python train.py --arch="convnext_v2" --model="self-supervised image encoder" --dataset="rendered scenes of coloured solids on a plain floor" --train_examples=48750 --image_size=32 --crop_scale_min=0.4 --horizontal_flip=true --translate=0.06 --color_jitter=0.6 --method="simclr" --isotropic=false --norm="layernorm" --activation="quick_gelu" --mlp_ratio=4 --inner_norm=false --patch_size=[2, 2] --depths=[4, 4, 4] --widths=[64, 128, 256] --kernel_size=3 --projector_hidden=1024 --projector_out=128 --projector_hidden_layers=2 --temperature=0.1 --init="trunc_normal_002" --residual_init="none" --optimizer="muon" --muon_scale="spectral" --lr=0.0093 --momentum=0.95 --nesterov=true --orthogonalizer="newton_schulz_5" --adamw_lr_other_params=0.0013 --grad_clip=3.0 --steps=2800 --batch_size=128 --epochs=7.4 --lr_schedule="cosine" --final_lr_fraction=0 --warmup_steps=280 --weight_decay=0.4 --adamw_weight_decay_other_params=0.05
Rows from block 7 of a small self-supervised image encoder, named by matrix and row number. Rows with one number belong to one neuron. Each number is 500 + 40 x the weight over its row's rms, rounded and kept within 0 to 999. All counts start at 0. Numbers have three digits each. After the name is the row's rms in percent of the matrix's.
After each neuron's rows are labels from the 100 images, of 14976, where the neuron reaches its highest value: "strongest on" is what is common among them; "patch colour" is the nearest of a few named colours to the mean colour under the peak. Only what is clearly more common there than usual is listed. The data: rendered scenes of coloured solids on a plain floor. In brackets: how many of the 100.
# fc1: MLP up (model.blocks.7.mlp.fc1.weight, 512x128), inputs 64-127
# fc2: MLP down (model.blocks.7.mlp.fc2.weight, 128x512, transposed), outputs 64-127

fc1.393 136:449451542535481385515491464540524540524498508479503519446505479499433509500560478496523530512477463448481483361490529531510533464486529491493503537563538485558469474496443470506420477536555533
fc2.393 147:458482488521510421537467509485536448545604478441483490477453519498475507555544479519495504531526407476536531545489527549568433573464516510504483540441437505498466468484430525463510505479492482
strongest on: count: five (47); jack (31)
patch colour: brown (32)

fc1.306 135:568518462521514485501497476511534513495558511516482451531553540476498450470495465605506533453516497439598494453539460491455493517483556527499466444571495511477459467545503464505507549501482485
fc2.306 131:590541430497555499550518543463514534421503492448465462479451539562544523512499491491536502506484506442542502508498566505503505519560513477543571517425472493458568504559512462431498455519488521
strongest on: light from behind the scene (96)
patch colour: brown (51)

fc1.504 209:487570463476487504488525460510508542519461489420548516503481482523502494461548504441467449515465470524529466507557538559543499548499596514493503534432505524508435484584490519488494545465461520
fc2.504 177:481516565503457505539482458555468439532470490550457481532575510529490511502442469449462551586491516516461576552544533542520487542560479481433552517544493501549522485456494498508531500482452464
strongest on: light from the right (89)
patch colour: brown (34)

fc1.153 176:496457438447499477516580560490488546506468541430456493512474548511407522565481482514539479489494455540494512429464502496461531529523435528539494467486619468410481510496562554509488516506538442
fc2.153 156:417541523471473598460484478527446519480463527487486486446590508478425499573519535471478517498508518494515512593571488501492533567581492479514541509546554457574496509455469472509518526538480448
strongest on: light from the left (58)
patch colour: brown (38)

fc1.239 014:517525500544556524536458465417461522392526499448537513503430529574513547483588489502522484518538476484498416530492413502532484524493525446487523480558538520504515505560444510508497525531527474
fc2.239 016:494491534480518483512549477556487509406523487449485491602495464487558579478469494477562461455513535467489568486470409508518518521539510526487448589425452438517496538479551485519481457541489429
strongest on: light from the right (65)
patch colour: brown (69)

fc1.119 111:475522524569516487490515533440497493441552462529469460388505527567528475420589406474466467520490507534447449405456514529520518497474533439478463481583546506578506488503473493475445510485527454
fc2.119 127:432509455539520447490450485465428405482514539417505500549540520440549484500508461555539513434457491486553538492524499541511464484532517531493480576380512505547476462529513481469484490501487452
strongest on: count: five (43); count: four (41); jack (35)
patch colour: brown (28)

fc1.346 008:512502434500613478544496513490511509506453527432517468520438445562539497521543511552525517540484540475487479542569425478488497551408527491525564472464472476431517521506492488485543444539489493
fc2.346 009:510440527379432485514543514484493538491470471527506532521519545553505552535525508487509483488509504437474497461439452537553495465657526545475513509534488448503465462505547462480427505509433508
strongest on: light from the left (75)
patch colour: brown (81)

fc1.276 007:467495532519491506488507506546522479511480536557506535515562392496538511528501501457455504441520410577488471500474482486497524448449533436494441525540503478473521532514449563529535520471496497
fc2.276 007:525520438460526522480427478494525492473465397518517493486502540433571492516479500463458557452531489594461547451501480541576477559515478449486489457439571548495459582488506442490504560452501581
strongest on: black object (47); cone (33)
patch colour: brown (38)

fc1.128 142:483518412533471482495518508492444632494476526525557449523457455514507486518538455475552476505498423645524467479474542543395505510519523506532510472502550496532522513545512457430536488536468492
fc2.128 137:497527490468445525505573529472407495512513452499466409552478496454511496513405548518555424510527523553457511530575515465504505533484546490476503508472514467519520500427515600500462474545523550
strongest on: light from the left (83)
patch colour: brown (25)

fc1.329 148:502613482475469469542544461564531542495547529491511526496459487489443513497501494493525389528525547529554433472498461455504495543465457522496544442529481501445492500513464496439512470449497557
fc2.329 141:568442518448502453516493480552483535488466511519456394535501473467520475512487554455563485535471487563452566569450562560506484472439471489475449456500406466473520533475520552508518503496518508
strongest on: light from the left (88)
patch colour: brown (37)

fc1.511 010:504491448495581522561504514539526528538516508459545539522396450498499485479537460550480516555465488451499494491574505527518508495528509584534608472456477486511431541447522454455539449492524520
fc2.511 011:545494533446505561510526497446498476557470429578506488489460504543472495480464492530431478515434534474507523585452535542478498521575499513573485500601509417463452501528419552472402553516472519
strongest on: light from the left (55)
patch colour: brown (49)

fc1.20 012:484544456489518475471503488443595455465480476541501506505521565580499534478472539545561501595516565452521557501463409521457490616505475545551500448516462521455547469514519457506490446494465525
fc2.20 014:490483474494518510560523512525537509526500580513533516532526545508514463489523486526534521479488486504495431540510421505527484407542449537482497486480519457480418409520486498477492455533537480
strongest on: light from the right (51); count: five (45)
patch colour: brown (47)

fc1.8 013:506472518483553515507543526430494489494528521454527495521398476556526525456552507520475473542486442459478385450470447501506546490494485476529469471487515504505473484535509476513584536535517449
fc2.8 017:463545524467467470478568479481465559467489441436497462593515467518506525456472507540451532523503498467562616637485444536516518527519416496531527498503503484501431526454509496482369518532458463
strongest on: light from the right (53)
patch colour: brown (66)

fc1.401 160:497485563552527489522457544513485440418440467518458472530503440573519513510537335561495507537493460519438535468449575503521526552512484469466490522545524502571510458469433452456573498492485379
fc2.401 165:372555522454496473487455540521441465537516476503531564615533579467496513500481467541477499407475508465525503521569517539572542508564514499473447591482516534473533489445486419471522462492497437
strongest on: light from behind the camera (51)
patch colour: brown (55)

fc1.379 061:557504514468508501481490472461480485523474468490487491449486501508539452440482495516573490534557536553505530468534468466488542516478477467515450501416571471515422512450450490412381517460457506
fc2.379 061:524483476536517463461560405506520529453525474592520514477491527501546489514572515501462475561525536413509448433462545480511537486438484505460520506524525524446571467502545468571439552497499530
strongest on: light from behind the scene (67); jack (48); largest object: jack (26)
patch colour: brown (25)

fc1.49 140:510543491511482484499576395527560491477543509512545501549501430588530539488504563494534491474483488506509514534495474435457490424438567500544439511488529509561486470484507408476526523504471519
fc2.49 149:491446493490527563534512437462490475461526492432534550552479557496541558563487473517515564500531501490521501508509532569469407564595490480464564470522483512505476540417563529513535522563500490
strongest on: light from behind the scene (52); black object (45)
patch colour: brown (39)

fc1.443 030:556483504492399475535570489499585448520440478453539541508457560472433507526478554556487424517459546484496563534633457457483452520505491513543517459517432571515528449465446495533501531558480542
fc2.443 032:511451537487457454479531534439487486563493501538471559528506531570456497527522511493431556578504533543540428493469485565481552448541541489493492506502457422449491445520573518519481468502465473
strongest on: light from the right (55); white object (49); spring (34)
patch colour: brown (33)

fc1.38 051:532472528473563474481507469481464495487456506473510454504516439533588422476453477548495529575479518561573530443491508555550504510530485490509501458452561515482461493489478505472498403460542516
fc2.38 049:463532421532571532483452461482524494478470585463454481523538504455502491472548501542503518496459539476453494561546513513482575426448563508450481472488476529452496507580421452528494489425534488
strongest on: light from the left (50)
patch colour: brown (28)

fc1.481 043:504488518543547487561468519424498462523484486424542462556470498450469547461513400550473492491507473582490490523467499532581520490454521508481519509559483492493469475574468535525513510499481405
fc2.481 047:435589489477506448503534529504516507514560586463480492609458509558571460500488457552479465511525528539600527506520475478527487502535541443464443519497450493483534499433514442461506446492463483
strongest on: light from behind the camera (64); dome (29)
patch colour: brown (25)

fc1.326 013:491489502505472500475511503508592459511515429585466475485578549475538517569466541504504492483488506571507587489497512509483502465512504478485443551516487440513543476461541557537475446458471541
fc2.326 016:496493442504491508474501507496580529582508670547501559473480502480530466525515471514550540485478507566497452442504532489433443510430463436505510464486485516533531511481453534509590459464541519
strongest on: light from behind the scene (54)
patch colour: brown (25)

fc1.177 011:569551473492464479559518468492506476484531481463544555511452549498432484488461504541517445548490517501477484524427459506469476577507524551506616468580490550461486465416529466505512490505502563
fc2.177 013:508368541487483475518504542463506520527464540515501550448446532509437556508479522505541473548453422497534529443564494499487540413540561517542530450445466463486542491549515527553449478474491423
strongest on: light from behind the scene (58)
patch colour: brown (71)

fc1.476 062:502479563496491517475532523522524560499448529476541540541452463547502413498542482412446478484468467469542481498410485585513536516538532519523496485444517429462469518479493514496457443453553540
fc2.476 072:501492497510491556474508520502539483428479510550469522515481444500466556458450496427420505405442551471510566520570488518447506492441525525588460507496465473517501564533435506503520473512504490
strongest on: light from the left (59)
patch colour: brown (76)

fc1.499 127:429460554511539496524512544475523517451502480447515593445423502482490554534551505468530569509442510488435484483536366522479480554450477475466481511502432389427503459481527548536563480481526520
fc2.499 119:510476571517537524428524557493486543521488575542429436453517500526457490507438540514503475478539488446541477522482538516494423495532490500484530525442474518590442614432524502497486543559462576
strongest on: light from behind the scene (85)
patch colour: brown (27)

fc1.48 065:453497467522528451517493507454447478506537499489478492485498478482537514457468421478491565498471532542509439515458534534520580573587437447518487541537597455491419444542528495421489466478483388
fc2.48 061:418516470504528472511493486541519479490531498500453509539546552531534480455528480585498430411506507477551574477510467470502538506409511466439496527513590519552505550490526521519492521455494486
strongest on: light from the right (59)
patch colour: brown (40)

fc1.150 025:482464539518454528519534463527521485512456492484480602483476547420429476518513526526508469524472521514422529528561511447463524511546471566497508494538396482461446509452521505515478502551449518
fc2.150 027:486490556548471510476466492498498500592494594555547502497450540516469512491462480535522509555490408552462450481458548567492480498487474460517505430472479490505506479501475550516517543476510557
strongest on: tube (29)
patch colour: brown (26)

fc1.225 056:488500568478482448486544566505516529483459451519511433561446485513465464478508547425500511515534481506516471525497468493472587479476585471504497581490542468507452504489477455466442507427516540
fc2.225 065:471523549510486479459485528507562521487463518545523536509503455451482511444525487413535507433513548486457558543495481515429493471471553504461564535452476520511502546504539583458519453479496522
strongest on: black object (46)
patch colour: brown (36)

fc1.51 011:559511500502476510481541529463579485528486485525518476511459502476480565571488556494525482549429557478482488479620436474415476505433491533517528491556442512533558473458501453484556406528445586
fc2.51 013:485426539438455495504547483441484505539525557568481522461470533525428545517542501512460476541481505547524540589481475553450487470586470462510571459489496499471433474447496572478416509492508484
strongest on: light from behind the scene (54); dodecahedron (31)
patch colour: brown (47)

fc1.147 181:468493472465479532527577542491565504518462498435529486460496466515461495512477484551565451535491476514530475451561539540531461551459438520465494460559537560553473483454525502497496475463559551
fc2.147 162:475481520437529527447482518525492499502522551516442473527484546515515525463485475484501580513457493562450480570535457409522584506565467438485567532503476450491505484491491484505513419501497491
strongest on: light from the right (63)
patch colour: brown (54)